config.yaml
arch: "unet"
model: "model that predicts nearness at each pixel"
dataset: "rendered rooms with furniture"
train_examples: 72500
image_size: 64
grayscale: true
crop_scale_min: 0.8
horizontal_flip: false
norm: "batchnorm"
activation: "silu"
channel_attention: "se"
pixel_unshuffle: 2
widths: [96, 192, 288, 384]
blocks_per_level: 1
block: "bottleneck"
attention: false
upsampling: "transposed_conv"
loss: "l1"
targets: "nearness"
init: "lecun_normal"
residual_init: "none"
optimizer: "muon"
muon_scale: "match_rms_adamw"
lr: 0.0028
momentum: 0.95
nesterov: true
orthogonalizer: "newton_schulz_5"
adamw_lr_other_params: 0.0012
steps: 13400
batch_size: 256
epochs: 47.3
lr_schedule: "cosine"
final_lr_fraction: 0.01
warmup_steps: 400
weight_decay: 0.09
adamw_weight_decay_other_params: 0.05
Rows from block 3 of a small model that predicts nearness at each pixel, named by matrix and row number. Rows with one number belong to one channel. Each number is 500 + 40 x the weight over its row's rms, rounded and kept within 0 to 999. All counts start at 0. Numbers have three digits each.
Before each channel's rows are labels from the 100 images, of 14848, where the channel reaches its highest value: "top examples" is what is common among them. Only what is clearly more common there than usual is listed. The data: rendered rooms with furniture.
# convs1: 3x3 conv (model.mid.0.convs.1.weight, 192x192x3x3, each kernel summed), inputs 0-95
# convs2: expand pointwise conv (model.mid.0.convs.2.weight, 384x192x1x1, transposed), outputs 0-95

top examples: count: zero
convs1.143:562544448507490474487484453430546518544532477547471521469497518542540510524510491490460448454482475532491447493473465477436544457492509464464466502539474419510422559503515531418551465481561514503545492448518561527534452501454511555521468463513465562484410489482487437501466557463417493511
convs2.143:490525515488522569460473556504503483458482463521500494492466528460521515518558442449488478621515453523489540511430508527487530503494508480389497487407474444462563470445510521515541484536522540521383559523497477481507506540574488488446491457540529490542469537502523562506518489474498515562

top examples: umbrella
convs1.186:526500567491519485448480488446449470515493481481541479458501593604496538464424459560475511526512540441522559545507491471391454440598479482521419481517490496510488477604556430523451415487499517515495469495497555589495426475517532504508554461578578497451466510468528493489454509455545503526
convs2.186:483495508474534548452415493490517454520441515485502438496527485507464563515498381441445525588448469427473523543490463549481508564497470555444397476448446436510467501535494494511503558507585526493468419477474570548552456502532492503486494509518534443514456471527460513504449484464467507454

top examples: count: four
convs1.64:485392553444496453534492519542477451411464558521518520486512536547494548536539508482468521571518556532536536500549533519522558455465493506486479531492440486461490451500575494453475515471457549493414447474500545525507540498543490530479491500515555525452448570483461523498499527564466509536
convs2.64:518457456478444545603495570505498451485509639498498507568429488467455521508456425549489439434500479530493563488498490500488443499481404534473551582518434514523506474523494497506488480465467502508543421496507523415539498488525441516445474537459498498489486540473420490544561495564536476456

top examples: count: four; umbrella; table
convs1.43:498524572592431432505480489550449491506500497494484496501570472561463544538456463523444528558486481535446479474454582511431493429541507387522508490542470523475522495547520543444595494461471515526585440511531580508462478454523496449539465513524496495554463504530495550511450509495482528484
convs2.43:489497473488437513446487472488507479591518526492499478516475516506532460482506414463486499444510473533481533478550481528470435508486494514539481593490462513485523507434507500523533542535445600572559423420435462530524336510496429519522584474465453476439509480521533487512484514670508533502

top examples: count: four
convs1.163:552471510463520484415526406476524509474432478505537470522453498532546551490483578465471524518510465601552522450494533539520494509515496488571572518469514562549516470527511559473544457546469487546440597526515501469525531473553489497480532432535459488489493534564461488545484480468488425492
convs2.163:532479526551499496411573482490482483499425537443512409441489475527494534491431473385475436596562530524379477491509491516478484464483492544564416509493376507491525509661546499491427459488545501482611493474460473486514495485573501515457496462436489494509549490447491469489526485579503521491

top examples: count: four
convs1.20:575531477484442543490425437444510517498418435533474495443500484374503517532516488427430550456513438420532493434523570497473496504531447526554478493458461570493531546551473426531583464458471534491539503461503443504490484466520482485501553477490509526499491487529552557459526520469525455509
convs2.20:529560502473451530489509526499481504501453446495479450477519454542444463474539488475545511442501563487599509466517584516461555513527493471426501532531515585482505500472544445493499552501567501450514519540463580548537558431493472534533475568505501502487621492515509461514513485497471507470

top examples: count: four
convs1.3:518423452523569482506548529506587514477429449510463485510500484474463469530458533497494537496522531471516512440448468427479450595522544542499548463443462523459492481470492529543503509526472479510475540454483462509486534518457509510487531526416505528498527515502459548412471444578523437511
convs2.3:475480453599497424496456523499463506521555445510492532490504490505489471502518577507503502437442522496467483482437556502523507538521469514495512526532509484528507455526459492534459535508523451518525581528486462476486502556490502444517467433523488494492605478447485456519453484459533546478

top examples: count: four; umbrella
convs1.108:571460458527510503528519561507494573474491522484478499586556456538475597594509448509481510524542473551517429556470553491463493476474535475576495511462571552496507510503573480511591484476418518560490465533498522488520559490459467461529464514485565467466490477522485584494518503440546461512
convs2.108:523467549493428457487470493519490498437442467503492540574517497512508536487456551468433500477471540504595494552508480526494502461551511499451538450469568561519518511564487511521504512493577448502489535553468537512497518517500452423476434513520495485489510518478482494511495500467485469503

top examples: arch
convs1.1:517480526548469501445451532516408529463489503468463473508470477482566577466529519469537522582547473454543543503499512473440471507473510509461452473500474540506479504510534548465514522572508504613533454412543439517525498522541454475427568559568520442485454480493494461497493392518468583524
convs2.1:457546502457525512550499524534515606475494490512496547526516484520519518522514490458456477456501462469502587536521455475497544423582489486459492481562649565441481470453486446584477483481515431465434516474469514497466487526525492439456469519564502472604536498520478456491476511511558494457

top examples: count: four
convs1.153:474509511547515492504474493489551421472533529500429528538514539532485521513410549489540476515464461475516506471502442520508499549497540523456515458494500526436505526483407609487459482532544510519417488391499417540497461515505488524483479568551499480425558467535459496500509416492505437544
convs2.153:512467546466563512460462464508579540562516448529513469489538497563527482492537541462545518405480481512584439543525477501488489495476470429453535550427490457526459470406463451467454568523453448531508546509549518562450528537601520490488522483528485461467533539534502456505526488518503530524

top examples: pink walls
convs1.167:567523454545541524496532531569469535510530423454530513525526489497511471481516577472559452553489504500524550479573491492520541525500501540433547546519479468500453554498482490494478514520551568444416522441510464467459476450491564570492518445588506473488546517484561509478455515493487539528
convs2.167:522523523461481536471530520530503470551480555507498448505494514537512515486466480514472486541484538464428489521477575475447459488537526545468483500517491457554519521552477556599551455493478451538562560440508581451491502567544525438549385487468487473521535503516500480511528512499472474478

top examples: arch; largest object: arch
convs1.82:554623433550413545570524526515469519556481523509549494474573502497497529486448522447450526479502529485559495520512591499466497489564488486456511508510458510485419500513542492500525502443510510438608467568562506508415499471506538420510461577517533463509462538478530588528539533499481441549
convs2.82:444524556477475522568485486481497490529479464515500456492538463497475449550461498477556548478412524467514563526471476525489510522523539525492469513471498581446454529475481520474449516500563512411545500578555513490558466500475535405533409486529494538483551528530495536514504486469476513537

top examples: count: four
convs1.45:498452583500505460502535526551562514465530509439464500467571493537538523587561473528501500494523447507482499524528474517464510525510569516505518533474497512495466365553534520502452489467547510440530447465509525507431484473515496506523507494512538469453439468542512484565455479527508499624
convs2.45:496507643464512557516535530510479548624520526491537511512514503529498444464492435529497537657586495461437542474437500526498510526429452546548477495450494478473448517586512521499439504499446466559501500468501511534470504571506461447476541463487505517498417493550462490527491476569472536454

top examples: count: four
convs1.131:509460512427502521581436450446433528461490498505536479488456399547519493495516487420536504453475454577474523416504437496517514425478550550548578484469493448501491521528497494558496492448488559516538441521599545477522442534507436565533496517524530501498453539464410503514492479479488515486
convs2.131:529520488551454495477423503510438486453453483485505493445471466426504396598522487488578510564447499510536474535485477535462476481505457527547617511484462440437550513534470542397486487473507464487455511529566497557510495492524489441479476516548447485475475493505591572513583487545510527471

top examples: count: four
convs1.122:531442472468505461492546479554555554524528505464474453523529481515484539545443510521505521544513493495611576449443541442496494504508472515454443493480594438510461547501406533476500496499501477549434568494547394476489515437551461481427487516506493478525467449497473641494535472555570537467
convs2.122:485463561513382453503534512491501551521546433485468510476550484511552467539500446563457453473448488564514511433468493523503525530552509503522466535537521525495480538421438538470471496510474443595591524510481569488478484493459520448550462514575531518486609476506486480507457520490435493429

top examples: count: four
convs1.56:587554478498513539507470569532522470508451525497522441460537502583519516546492532474471547469537481524492454475506549530480528488495445471455471566461496502568498524502460491464552430487438476539474476468503521471439503475490455494540582485470508510545461469445505489482548494485454496481
convs2.56:525525452539566480473434525492486549500524546502468563426542421472478473527535447510515544565530462451502502493472444502531490513492457480451498502512615530534503561479507537451497493475550455524536490601489508502510484502490476485474477564546533509528518526431467532507487504492517517514

top examples: count: four; trophy
convs1.44:527480484541493511559573522489515518492556468488458510489496469480564484497498583438522478439495499541529448492545398480556562520555488471497486536461522374496468498576447534476529513471551568585530496529504481482473543484474478504474547504564568481516470572493527444536451506564520530552
convs2.44:517512625460523620511547487496522491523514556517497494558432519479496496524493481460533461417464469493574594503519565512468512471496497522500550473492555484524550485482538486396493531526425478434503457453472484534516514508497504573531493462483488554496507521499495513502526498572507522539

top examples: count: four
convs1.0:565509483492487491521560455483413494471533421481511587482529507456548503562471513531491490529455488590508413469514440523454471472504484426501515469589498467563468519607504508546505489480485514536495495496554560495447437595475464520527513479483555465474425393516536481498520495475439564427
convs2.0:479512466511522516521493527496485493508467480469469463458449489456510503502505536509440423483538493441593464433514601524524498535444507443428578499437458524528489501444520450543491501570419548531546496491525442562492445454420517479528519425484462512507558526482512532523492527531476513539

top examples: count: four; arch
convs1.171:494504450487495412531445529502491478477478529527429484550503520575505556425597497464572562494533529514477567479551465450470470456488524484495538548575525514526493473429518498430469494479470487542511531510451528444528562457512499577507522487491488608471494525495499526461473441492588563518
convs2.171:472412455543474466503430502502517473589546483585488513548470550412481521548531561469636495472427503533391465478467505496520452507499484442458520459505506507518574538469488529487569514535501541497496459483500486523520393455486453501525444559507583522460524488465455503508518500447484528528